A small contrastive image-text model, trained from scratch: encoder width 192, text encoder activation squared_relu.
Rows from block 5 of the text encoder of a small contrastive image-text model, named by matrix and row number. Rows with one number belong to one neuron. Each number is 128 + 32 x the weight over its row's rms, rounded and kept within 0 to 255. All counts start at 0.
Before each neuron's rows are labels from the 100 texts, of 14848, where the neuron reaches its highest value: "fires on" is the input token at the peak. Only what is clearly more common there than usual is listed. The data: rendered scenes of toy objects such as cars, trees, mugs and chairs.
# fc1: MLP up (text_encoder.blocks.5.mlp.fc1.weight, 1536x256), inputs 128-255
# fc2: MLP down (text_encoder.blocks.5.mlp.fc2.weight, 256x1536, transposed), outputs 128-255

fires on: "hammer"
fc1.109 [166 144 189 153 154 200 148 141 166 133 110  89 151  99  78 141 118  74 217 149 159 117 147 122 118 109 109  90 160  57 228 110 121 124 142 106 132 192 105 170 113  96 131 139  43 121  62 146 131 126  83 140  60  57 133 108 152  91 106 172  91  83 193 119 154 131 102 124 168 127  64 103 117 155 125  92 106 133 119 176 134 109 187 101  67 150  71 153 139 136 124 181 160 139 164 151 110 135 100 197  95 179  84 158 146 156 161 202 180 110  59 136 106 116 138 121 129 130 149 131 175 130 124  98 153  87 152  90]
fc2.109 [180 104  66 113  63 107  86 147  56 125 134 134 148 153  95  83 184 137 133 108 167 111 124  88 159 140 138 197 107 126 112 158 103 107 112 185 173 114 135 151 158 142 138 131 135 124  79 101 141 126 123  79 166 148 101 220 187 136 111 158 151 149 143 104 114  95  81 163 107 119 164 115  93 138 120 105  92 168 114 143 130 150 112 178 175 114 171 106 132 119  67 124 161 146 169 158 134 100 185 121 218 110 146  76 170 124 108  79 168 144 161 165 172  89 106 113 110 133 120 131 166  70 160 134 134 131 132 162]

fires on: "<end>"; "trophy"; "yellow"; "orange"
fc1.370 [161 149  82 155 182 168 117 122 110 110 155 118  96 107 108 160 117  97 151 138 141 127 108  62  45 147 108 157 150 107 109 165 131 102 155 117  95 117 143  87 114 120 123 136 121 108 117 110 198 119 101 166 130  99 163 108  49  47 104 131 101   0 185  70 132 160 120 129 157 105 110 142 133 143 129  98 134 134 164 157 174 135 134 162  89 116 151 145 124  83  94 128 176 167 135  81 129 144 117 122  78 155 117 150 103 127 139 165 115 170 101 108 107 184 128 166 131 213  92 157 172 225 160 106 131  46 144 107]
fc2.370 [149  68 176  78 156 109 108 109 115 126 148 127 123 146 122 123 140 194 106 123 111 135 114 150 168 163 163 157 114 156 113 169  93 139 119 136 133  95 106 147 147 121 119 147 147 127 170  70 151 113 142 152 144 126 142 151 131 150 126  86 117 102 121 190 124 124 129 151 105 140 144  72 104 125 143 168  72 136 149 107  86 133 110 189 122 180 166 123  96 133 140  83 144  60 159  99  92 146 171  85 107 114 137 109 138  96 113  88 125 101 180 125 174 111 117 147 138  83 115  89 129 144 127 138 173  87 118 120]

fires on: "<end>"; "snowman"; "checkered"
fc1.400 [132 143 162 107 105 132 161 123 200 101 224 143 111 114 117 102 127 121  87  87 115 105 144 100  77  82 149  99 181 142 118 142 173 163 137 117 101 132 132  96 122 151 111 114 132 134 158  90 136 136 148  97 148  70 176 142  76 112 127 106 145 165 141 119 129 143 157 125  96  94 106 138 135  65 108 160 173 105 109 130 139 136 106 168 132 154 112 158 123 124 153 104 105  91 105 138  95 163 100 128 131 125 202 124 115  81 119 121  59 148 108 141 113 185 138 145 145 143 109  93  72 138 128 137 141 134  93  72]
fc2.400 [157 125 108  94 144  64  99 161  89 121 115 186 135 125 182 140 105 103 157  90 141  96 120 137 156 189  99 113  64 114 159 117 138 139 155 129 133 141 101 160 106 129 111 121 131 102 103 111 130 124 145 127 126 114 120 132 120 201 112 132 116 165 194 146  91  95 155 135 122 142 186 141 110 130 111 143 135 151 112 148 105 166 134 181 181  89 142 134  93 167 132 156 118 123 132 111 139  83 152 114 141 159 156 115  94 137 107 118 101  85  99  84 123 133 121 118 105 106 142 124 113 152  96 156  66 138 166 101]

fires on: "<end>"; "snowman"; "teapot"
fc1.560 [128 163 141 142 197 121 116 129 224 142 152 143 106 112  67 119 120 135 132 112  87 116 129 132  91 158 137 117  97 130 130 181 116  84 161 128 122 137 145 192 127  97 135 153 116 121 154  56 106 102 159 141 144 111 182 127  64 112  99  83 131  43 140 125 149 115 147 145 172  95 159 138 133 105 149 135 119 128  63 160 177 107 110 113 134 159 160  85 123 131  72 157 124  85 140  91  96  87 119 119  84 135 147 157 104 130 105  91 102  97 106 120  96 180 143 136 144 188 127 108  76 194 112 139 106 147 128 103]
fc2.560 [153  92 172 114 140  93  58 116 115 151  82 150 154 138 138  57 137 164 170 158 130 132 184 172 187 194  98 174 141  98 107  65 144  94 128 132 151  86 102 134 146  73 113 180 202 105 117  96 119 107  74 147 129 118 132 135 148 117  77 128 165  77 118 140 162 116 141 159 165 133  57 133 163 172 144 123 110 137 128 145 126 102 112  97 144 127 129 132 130 161  61 146 164 106  78  80 109 147 139 145 140 102 112 148  98 173 132 145 187 148 133 108 144 101  95 137 104 145 171  76 151  68 141  86 131 122 199 131]

fires on: "hammer"
fc1.335 [165 147 161 188 129 171 159 131 111 184 107  92 146 149  84 144 133  96 120 110 128 152 124 132 163 151 106  95 194 116 177 162  84 129 139  68 156 169  92 187  94 136 102 135 106 123 126  89 118  99 149  59  90 106 128  72 118 161 122 119 112 138 128 127 168 183 154  88 170 175 134 126 161 137 145 106 125 150 103 132 126 121 153  98  64 144 102 112 139 131 119 175 137 156 164 151 122 112  86 177  73 164  79 146  88 156 165 153 149 148 128  51 157 144 141 121 149  99 137 123  89  80 138 109 154 138 153  61]
fc2.335 [ 94 132 121 173 117  96  59 119 186 119 130 141 109 107  76 128 147  97 152 160 125 163 149 158  92  85 152  84 114 113 128 112 135 188 116 161 163 161 166 127 136 109 114 152  64  80 150  70 128 180 181 116  73  78 124 106 148  84 171  96 166 104 136 162  90  83  81 129 103 139 176 170 122  98  83  56 101 124 147  95 147 136 105 122 176 137 146 107 124 207 111  92 120 174  93 127 153  87  82 131 134  70  89 131 171 166 151 120 136 140 129 136 117  84 122 124 119 133 158 118 165 148  78 120  80 117 199  92]

fires on: "<end>"; "white"; "umbrella"; "mushroom"
fc1.190 [165 148  97 146 153 136 150 217 105 114 133 109 145 151 177 144 127 137 119  77 134 100  95 128 117 119 102 127  99 107 120 161 127 121 135 129 109 162 163 116  82 135 110  98 136  82 118  96 154 110 103 103 170 100 149 126  53 156 109 110  82  96 104 123 125 174 125 123 137 116 144 152 147  76 169 154 184 167 107 177 144  90 159  94 105  95 151 151 170 141  79  80 161 138 134 117 121 119  90 128 134 165 138 113  93 112 136 105 104 111 101 136 160 185 123 157  73 214 135 212 169 178 164 100  93  99 100 140]
fc2.190 [ 86 143  78 167  89 146 206 132  69 148 127 103 125  93 133  96 131 153 136 141  85 113 118 144 148 119 123 143  89 156 123 139 128 151 112  86 193 142 155 115 134 155 137 132 128  83 130 150 103 132  95 156  72  69  81  88 128  99 150 102 140 147  98 124 127 154 120 124  93 169 118 150 152 110 129 102 185  89 118 160 175  96 107  85 132  83 135 145 124 132 159  62 135 166 109 138 141  85  51 166 155  97  69  87 151  94 148 149 160 153 206 138 221 136 137  96 125  93 156 175 126 100 158  75  61  73 107 154]

fires on: "<end>"; ","; "the"
fc1.749 [146 127 121 161 155 134 105 145 133 101 173 139 145 143 204 210 166 147  70 144  97 100 119 146 131 110 143 146 116 133 125 129 148 196 137 139 115 156  80 206 128 206 122  94  92 164 102 141 107 134 159 122  94 157 187 115 124 117 110 107 130 103 121 155 177 153  94 126 131  98 177 178 108  96 146 103 164 114 116 130 128 156 131  71 122 139 151 105 144 117  88 153 149 112 121 156 113  16  94 119 150 131  81 100 123 149 113  80 109 114 128 126 176 173 139 177 151 104 104 134 166 213 138  93 132 171 159 117]
fc2.749 [146 145 150 130  71 149 104 112 156 121 149 112 138 178 162 141  86 152 119 153  96 179 134 112 153 128 130 129 106  96  99  38  97 109 109  77 142 129 136  98 148 144 184 139 194  87 135 145 119 157 116  96 140 149 113 140 210 179 139 137 126 194 113 153 114  96 128  83  99 169 123 135 131 150 126 140 169 139 155 150  57 124 146 116 104 107 171 168 134  97 104  77  91 136 158 179 103 113 138  75 121 107 179  65 172 170 111 189 140 114 141 135 164  79  89  92 121  89 111 103  78  95 121 154 168 135  99 160]

fires on: "<end>"; ","
fc1.15 [120 125 112 165 147 140 168 151 159 133 137 141 163 164 124 113 137 132 152 113 116 138 134 145 130  78 149 135  91 134 115 122 158 158 130 136 157 175  64 183 111 143  85 122 113 145  86 117  68 154 140  93 109 151 155 131 171 134 137 115 143 137 117  85 181 183 176 123 112  99 119 143  81  95 171 181 187 116 170 152 118 110 150  98 129 156 148 111 149  96  51  88 128 165 133 119 136 104 111 105 135 135 145  92 138 140 105  49 105 119 120 139 149 126 135  61 127 190 140 133 149 152 128  65 147 154  95 128]
fc2.15 [ 84 110 147  98  59 147 157  89 117 136 125  99 116 110 104  91  88 177 100 153  63 163 126 148 143  82 136 137  11 133 121 133 108  45 131  88 171 101 176  88 153 148 107 137 166  80 188 131 127  92 158 144 148 139 100 139 131 172 172  99 147 189  59 155  97 128  94 106  72 142 106 152 155 181 183 122 135 167 119 182 122  93  88  90 129  79 172 115 144  94 161  43 102 121 123 139  91 131 113 129 130  55 149 130 102 113 119 145 111 132 211 126 170 116 142  84 127 117 138 153 136 115 126 146 123  85  73 153]

fires on: "hammer"
fc1.171 [148 152 155 149 183 177 122 117 152 102 157 103 126 144 123 156 117 101 200 155 188 122  96 140 124  92  87  96 171  71 223  93 106 165 152  92  84 205 137 168  94 134 162 125  70  82 100 119 113  91  93 100 102  74 180  73 134 176  93 148  95 108 154 161 127 125 150  99 163 169  82 130 166 157  84 112 152 186 127 156 107  94 174  93  97 112  83 159 129 161 124 148 112 116 137 132 175  89 120 144  90 169 114 110  93 176 149 119 126  86  90 114 151 110 150 102 115 120  92 154 130 160 156 119 133 138 145 128]
fc2.171 [129 115 119 100 114  97 136  72 176 126 179 126 164 120 189 104 122 143 107 156 142 111 119 109 146 105 118  96 116 101 186  90 155  89 132 125 175 108 126 115 156 169 101 126 188 156 115 120 106 149  76 164 141 121  67 152 169 134  99 155 125 192  84 134 227 101 101 143 134 153  84 117 141 164  79 150 159 135 114  77 133  62 156 130  87 151 158 149  67  77 167 117  83 105 114 186  79 126 154  91 172 164 157 154  87 126 100 149  84 109 111 154 174  98 123  98 157  80 111  53 130  74 164 182 195 130 110 138]

fires on: "lamp"
fc1.380 [163 153 130 140 130 207 175 180 142 148 146  90 131 140 129 114 160 106 104  99 143 156  90 112  96  98  91 127 208 115 130 162 109 156 137  83  68 131 128  93 118 151 121 121 115 127 103  73 117  74 109 121 145  83  69  73  77 129 100 140  86 143 131  92 166 192 137 124 159 150  57 150 189 125 124 193 174 111 144 167 152  90 157 129  79 116 114 163 190 130 111 144 147  88 166 136 146 137  94 143 127 166  76 117  70 111 133 121 139 147 126 134 115 133 140 115  97 114  90 165 140 126 150 120 153  81 110 125]
fc2.380 [129 156 196 125 121 150 120 120 164 132 128 102 119 140 124 111 126 160  96 159 118 117  73 186 139 153  97 153  96  61 104 138 147 117 149   0 135 154 121  93 100 120 133 145 136 118 130 202  59 108 130 204 155 140 142 123 144 122 143 107  91  98  94 109 162 138 164 115 170 124  93 114 148 122 116 152 124 112 143  65 144 115 117  55  39 147 131 108 107  86 111 159 148  91 107 165 123 113 105 126  79 177 114 195 116 178 101 209 137 136 110 120 156 155 180  84 135 129 141 140 148 131 141 143 154 171 168  84]

fires on: "hammer"
fc1.418 [145 130 186 145 133 139 174 114 169 151 168  96 109 183 129 144 126 109 108 174  90 158 124 168 174 156 138 122 133 105 134 138 137  96 128  84  90 209 106 121  83 119  75 120 155  91 135  86  81 119 140  75  99 105 188  72 127 161 177 109  77 165 138 145 102 147 110  89 115 128  57 112 117 114 146 120 107 130 151 142  84  79 116 112  94 151 121 179 120 144 172 129 160  99 142 121 142  71  96 180  68 146  81 124 103 137 147 155 113 124 106  30 140  80 165 116 151 143 141 192 124 138 117 102 129 119 179  60]
fc2.418 [ 86  92 128 150 112 158 168 124 142 140 124  95  80 101  61  85 103 141 119 119 115 122 129 174 123 111 128  87 144 128 139 113 144 175 132 124 166 124 148 127 173 102 159 129 103  53 136 136 129 113 161 144 139 133 174 114  82  76 150  95 162 109  97 120  98 112 140 120  66 136 112 158 183 127 117  88 143 112 178  74 137 140  97 143 147 126 169 135 169 156 160  92 110 110  96  71 158 164 167 132 144  55 132 132 181 137 145 163  99 212 135 121  83 104  78 134 140 195 138  90 161 109  74 123 114  99 136 121]

fires on: "<end>"; "green"
fc1.307 [115  95  32 197 104 144 101  72 191 128  98 141  84 109 104 117 134 122 102 157 104 135  64 139 116 160 127  98 103 133  93 162 167 119 140 136 189 144 110 110  97 155 118 140 109 114 150 144 109 116 143 187 133 143  52 127 162 118 182  97  89 162 131 167 107 116 165 138 150 139 148 123  97 111  96 113 123 166 107 105 129 140 161 125 124 140 136  99  95 146 100  88  67 182 131 135  63  62 112 118 123 149 171 180 122 139 168 165 162 101 138 150 134 150 174 154 146 139 144 133 143 117 115  63  98 135 132 143]
fc2.307 [170  81 133 109  63 206 125  99  67 180 135 135 109 129 119 106 143 154 160 132 104 120  77 160 138  87 153 181 170 142 143  86 119  89 138 105 115 132 185 116  90 135 176 201 136 147 118 160 150  50 116 142 111 141 137 162 111 139 149  87  96 159 133 115 125 149 109 154 107 153 174 128 124 170  95 125 148 187 126 178 138  82  98 190 116 119 123 121 139  80 140  83 154  98 163 179 177 117 140 122 129 114 103  41 117 136 104 102 158 109 130 155 103 119 176 124 123 106  96 138 132 107 126  98 149 147 105 184]